From a checkpoint of a small encoder-decoder image transcriber: encoder patch size [8, 8], adamw at rate 0.00076.
Rows from block 2 of the image encoder of a small encoder-decoder image transcriber, named by matrix and row number. Rows with one number belong to one neuron. Each number is 500 + 25 x the weight over its row's rms, rounded and kept within 0 to 999. All counts start at 0. Numbers have three digits each.
After each neuron's rows are labels from the 100 images, of 14848, where the neuron reaches its largest size: "peak on" is the class under the peak; "top examples" is what is common among them. Only what is clearly more common there than usual is listed. The data: seven-segment displays showing three digits. In brackets: how many of the 100.
# u: gMLP up (value half) (encoder.blocks.2.mixer.u.weight, 768x256), inputs 86-171
# v: gMLP up (gate half) (encoder.blocks.2.mixer.v.weight, 768x256), inputs 86-171
# out: gMLP down (encoder.blocks.2.mixer.out.weight, 256x768, transposed), outputs 86-171

u.386:485454450529469483463460529515477509491499486530494486518498487509544529549478444465505526476516543496467464511497482484459533485444487458482524472503502483545473523529468502506506470534510523500505513447499516498499513454546501503502527495500527530499501462
v.386:466510506548511479536515533500510493470505509511472519514499518499535506502498511535498491511494479523517488516521483530509558513509519509529504508499484545492508470507498493503477482533526462483483502493504493500532470493488468476530495491507543466478533512
out.386:485522488512469471523510500519536511504541470524524536486505454482510488491518545478481536494477512499524487509505552450544461529490532501467531515484505481457515502484443540492522505505477493485519520452506490537510505539523497482479523526476469496493514523
peak on: screen (94)
top examples: white glow (76)

u.39:537480487487504468497519551436501504494475512471480510468485489471559500517490516551498552500499523511490476512493499470521492488515491530484484520567446503494503461489458488516531473482489530506509499455518507510473520459487484540499442503538520473512500491
v.39:498497477499530490503519479494494539522523517495474527529518509479559492505487509495475511503474509469540477485481507491528545473489507499520495474485513508470533491538529482502475468507490515521508451503528532525526507425511502514499517456469498485498499505
out.39:483523494462499504484478540496499494484532515527514532473517515482470541508498500531520469466513506515497479506467497491491490481466535556491497478515455524527532502497554523508486517510521508486479502507467476457475513500480496526499493531446502504536499557
peak on: screen (78)
top examples: white glow (42); dark on pale (39)

u.286:493518535493520520474567517535493535512492512496452452516511483527522520523515527485554509548492456504469495509521490497486476484528494533517463525539483515484474501491512476498526489516548474545499515500490504524512478460520511505491450497499495525512489513
v.286:492533521479527539508503513522461508501484471518526533473501527473478478512481545446488444480473476467486540488494510497514518481523531445501466452535534497498475522521484490477484463473477474487471486541500529508483479528537549481508495471480518554532474487
out.286:500509524484481510509442485487554471428457506513502517496515491494470550499522461496527505424488538537515542514500464475529511509483498469507552531472503522473510535496526455503478487515476491482482488520546484524484506494537513508513475546499525498538495509
peak on: surround (99)
top examples: blue glow (43); third digit: 1 (27)

u.535:478548511472481522489463543501471502493536470519570513471517451478505514488468475458487481524523515492501533439499456473520473503506518472496517538533468510512546509478481508516477511487499543508478507503497494526478461466518520515513514453506518512571504471
v.535:514487487508493497520506515505478529485499502509498538501500499505532500516491466479510492508491499499528461499482464472448512496481515491481513483526466459455490506495495530508479472523462504507481471467500513554487469511532477508498529472553544497503492479
out.535:514541548449467546509550531500500513494496495524478507501491510505554497496512513498522478524497469483495545511512526487529548530520511504542481469533474506480517494485553452504523527498504493490479468499492529493521501519525510491485474498545466494546497531
peak on: screen (71)
top examples: dark on pale (45)

u.762:512492493467472438496548494483493479513513498523502463506500445533467473530494499476502567480562521513515498470493475502522507530472483529472505537510501517505500509503497470529482507499497529512515467490498477526477496464489512500505463493503506558515481540
v.762:494518529481547529521507513481502542508479460480510478483456488515507553455505521495561488540509525516515483491538497488521478511501493497521565492523491519488492464482475479506505540459475494500513494505474464502464476558462458547478512540544514480517493506
out.762:486470522533471438513496482457492455490469492474516490505574501481493462478490461493434492457501514524521517478519513504488504502491557509491477495502541498497518477539506534473482493539515493483525517516524491528481524485547526479526470513527506509471515438
peak on: surround (100)
top examples: green glow (39)

u.173:490512512529500497520458510488474504556514518493503474494496464520520526496489446459503510545517474498510474472542491488506527496493438490551519538533434514503515503476521463492426457529495526513448515514490456534484507507491460523489500483505488490511423507
v.173:542495510509528497485537553486527501490471528547521510464494546466506467500483443511439468554483477503512483537480513501486503511468542499498466474518509518504493502517494494478453513493502498468483509516493524480497509462464540524479478502489515512493496504
out.173:522534473475480489491544469473529461481469529510496489516495508558529467506495484511567530482522494509516523522483489549474526471496521525484520485508516489463526498462561501535505468483483559505498485514489466475516510487491500524507507515473463515487524481
peak on: surround (95)
top examples: green glow (55)

u.571:490478523483539496575529524471514492499513493544525525529524493523523522465522502437475490499496491486494459529480479474490557490509500481508460502549455484490497491515480520513473458486504569450523484530494511503467510495496521528506490471517514488525490477
v.571:510513542506505499510529526530486511480461496532511531504491465524514505513503524507508489476476454496509474574508484491503499464499512522467524463521520466499487509516459531501520476446470499509484525492474467473523501505477502528519487471437526486486529486
out.571:496507485539498516526540495511471490499519491529518494532452519486538478484505499461498510503483466485506495478560494520491488477527490503507483501530483473492505491504505478495495503500491528489499505532504516546451527500495542501552547481518488521479545443
peak on: surround (98)
top examples: third digit: 3 (26)

u.2:475521499529522516506507515488489507500533515500542533521512487458495504489479494498512480501498540503514515488472513523460477477502459460500464508522462478513475445482489474570512478524515524514536481549495497494502470527496511512512492496542491537472481521
v.2:483516524477517537462526514532485501478525490525481510519466511556546513522505486466500535492481513468474495513480491507537486491535495464494485518526491509468539522508501489454509512501506487492491506502516533483530492478531512555524490478502528481472467472
out.2:541469472512505500484477470508444498533539516474503461498482516464527504511535485538482509496512490509488476508495506516494503500516534471497480476508470505505453469509475550526498521529497507475536559525488469506490520517506491528540500494515473525469489507
peak on: screen (62)
top examples: dark on pale (41)

u.746:554484475502492427496517531479543497524534493453468463488472501505515501469467482500527482510502454518535511536501488498493513499487509489477490481469490511479509546468487516529512467475501521484534512477521473496513491435526492496536473482526501504483474480
v.746:526511514505520496499502478461510482479488503495489476534508506501537484507502536512485533552529504546490542485492487537499534418487526481483514530501493538511513462458486496531504525474487508473524495515491532502459529474508485469486459465499533489535498518
out.746:468562495490429561466482506507493544484542490501524542498516497520532502518523480496515558497474540524465466484462473475477470510556511510510503515467517551506507493493475523521483481533508525462492525495518495496498532523486494488491499502472487540512511548
peak on: screen (67)
top examples: white glow (38)

u.144:531527493529533467522506543490497474509474488540523488534490445503549470528505492514491510529510508540514520489500496511489524506455492500530505537530484488495468499477496532475501508496515521554549495512551499586490493477496518521571459505519471497498559493
v.144:515498507495521500491497455461448490486508480507497467548491530557496516519526500483505566512528536476517513492501453513468487463540480511520493520490528508458503482506521531545468491478516514465509480502509470465483485513527524514516503512547506469503510504
out.144:512523463471500520450529496512480530529528471479472514497479521517469504461503525502548481482524538473487539517479503534534505489497474496477502507496472484501469464462549486539538502470515513495492493498505511484499523535545497495480511494469497507493488576
peak on: surround (97)
top examples: dark on pale (53)

u.231:474490508474513508479544466492452548512484549526512505523468456517524476462450512477495525526487523497496522482527485502499519514532512462515508502486473546484525520486498506498495530539525518517553480515476477490495532506538526512544482502503511503470527492
v.231:454534515484546524464527523467468468517551509565484495530476522557495495465505477462522510500552450501480531519522443496515451538480498497493534508544466506512490489509511526491492453501479498506532496530511479503539507506495519488492511491491529478545520478
out.231:496513474485488522528508492480501439483533491518485460489503479484487486515552461501507506509535518496507494484492479521471518526512481463473482505504550555516528542482527502496457523517481489492473509476544476529482529485499457452506517530529490464483488478
peak on: screen (87)
top examples: white glow (69)

u.743:461543522534532504481560490488511511461520504545492485519482476471537482489495502534506488500455506489529506470476519481507507505507511497464519493523496467495454529498559494529508462478508495507520481509515487529508529529467434487502524459496516508519507501
v.743:520533529495504533510490493526468494500507507491492475517483522468472467507512539497476499448510480509504464492466547481495537517497480545537478564496507467471482447492530517521497535496523496472457499472514481512494449534458485447491508510498490525494519530
out.743:535501481478505483491552476466479463496548485501508489539525516517490494473498553510519525509475475530498514519475498504447522546463502526477506512454475516481506526473522527474471483470514506491502513492494510493535485554501473468480468502455554492478496504
peak on: surround (95)
top examples: dark on pale (44)

u.185:493451500518488448549489463481491483500540479455502530525460497499463551452517475515498501495580502488503545459542464496513518497525445466486510467535508482448521497515498509516502514515537519515507458511498524489501501472541475507504525496523496514476489460
v.185:521497494542502520466452524485519518492489508512486496484475459521539511506499533505502511477483503479505510532521496511533464490549529512486490472515534467487505483514480530497526464484496514458527508539523544505481499524481552478489537480505509495525464512
out.185:480478483506506519490510482492568511528481513487467507542493489524482502514465460531533517494496498489547431464519492536522482499469517491538504510491446498480519509465532490505511509511473538530488487487487467479521483478476480540510536539503483465447530504
peak on: screen (70)
top examples: dark on pale (65)

u.40:516494489474481503530541510489527509523512496518495480497477486509511455534520518505465537522496555520488484470486539494497513467502502553522495523502494510510527532503474505483495522480453494487519521471479469481464507469526513474555450478493482484502472507
v.40:523492544468524513511477435493514471461469510456500495538476530471525533508523532521497522524482479506513462525501504504515504464486507513496465528510513547464535465528545530509477458479507521493517474505494478524519538490469474500473502512531483514447495488
out.40:493503507516516525550509495483516473515505470484517481516537454478504483497463485518439486478508464522480409496467493496476471487458524551476496429494473493508512482502491505494483549538495530523505519515475506505494465488470490540514494514488502490490482466
peak on: surround (95)
top examples: white glow (39)

u.451:488501514494536483519496498486526449477501480559486538513531444505479475491511521467481514493539502491517498504487447481512532518510507502486487505500482514479506490529518518489514496470523495487542459494510469513495514511509525499517459502523489513582439454
v.451:489465535508466488493498481520496490461492481476511451503480529561519468510545505496495502480464451481449514540528492502484486470472456474512518453460519492504477499518514513515504474421502462490531522472463485476544537501478474523493546502471509503514512485
out.451:507452485478447506544528490466491465446499457499527488509484478514527495511514438511455537485540527487520490478521522510476518484542557537510471492537507488492521502520510506487541531530507520500490495528496495531482534496521541500529484530485470518485529451
peak on: surround (100)
top examples: red glow (39)

u.28:483530482484501454522511527527514511490535496516480452504467516490481498469480520494502484498492509532467495537484437496449536532474440477463493473564506503512466480494491494507493499473497480505506551517457514548474528567500494491521463456506498501474510467
v.28:454497499510500527517518534457471487473556459526532485499504546512519508504456523471488485485519537544474509503495502506495519515473493516493480465517497497522564529483556496472478529483512524455549509498484518494500489487503510494537522451477537490523482502
out.28:474477471485479521453506493553488476524515506508484484483530487507437498480510517546539522475494547492483516514502507554503460515471445519457502503494444505490505496520519514508517515483495495516468526484528482530507508504511516489530489542454480438498504518
peak on: screen (99)
top examples: the digit 3 (56); white glow (36); third digit: 3 (32)

u.726:497503523520501457512515513521510508555550462480514505485493466518501528501483501503510480512491497556509491492520538475481492488522496501464478488521451496482499514489479501539516511518530499517472502499463511534510474481507501467533473496478486493560506482
v.726:523488490535497466522503508451506503529478469564513489540508492518530454486516500497494457483488485505532503548489517472523521502473461518482454499485470476510519502489460519474479460521472520500529491535507487516513486543507541502492499451489489500474506505
out.726:506475495533489494528441500490503517482499506480437482533546537487494505489519484491493538493539490487506469473524449498474504505477510479529513526471501490529444484504476519501495461532504512506562524505507478486507518496472487536477520479544520517468498479
peak on: screen (76)
top examples: dark on pale (80)

u.87:508512487502485462494502487479495490484465459509480506511487523500483526508483477514502481499515552504493535453518487468498483506526500474488531500507494454542520503506499512485512485499524524454543490518492474547517490507539475471541508465537493482465537514
v.87:491497481537512495549482472498470516489465495517477483513526486482535452527483528493521543511559473489547480487541512495504470480497505523505551470531502473447511490488500487533519525480486483538522440469530475458526483487514507474504498514521515476498548500
out.87:504474493476479456558518533509552502508500509526503475493519511525532488514505472513504542514539477495482448463525498467479504535515509537525490480493467518487553511500500539496529505573437496518470506486459467494518522494518493491508481521532504539515479460
peak on: surround (99)
top examples: red glow (38)

u.381:457478461477492512505528534517468493503497496527538477508534490513495497442507490476523503473509531518513482478504444492524475517479493422492510485573498512521478485498506510517496525488472506533515478443502498505479480498533508508494469481531469489517560481
v.381:496495471458495468441525521476502463506499506529473484489522533473508454507469460503444480472499509453505498473515509507475501488517497471507451491485508482514506526500511493469497517530478462492495496501512549451500442463512507526500447482506524468491532494
out.381:518538488461459532502486530505489546549518517524526495469465482483497528495461512549502480466487495499472505521476521515468517513480474504490481453503470511492509516469509451473514507455499492507480516544517482508475502523506475522544515502458504472530504547
peak on: screen (75)
top examples: blue glow (40); third digit: 7 (27)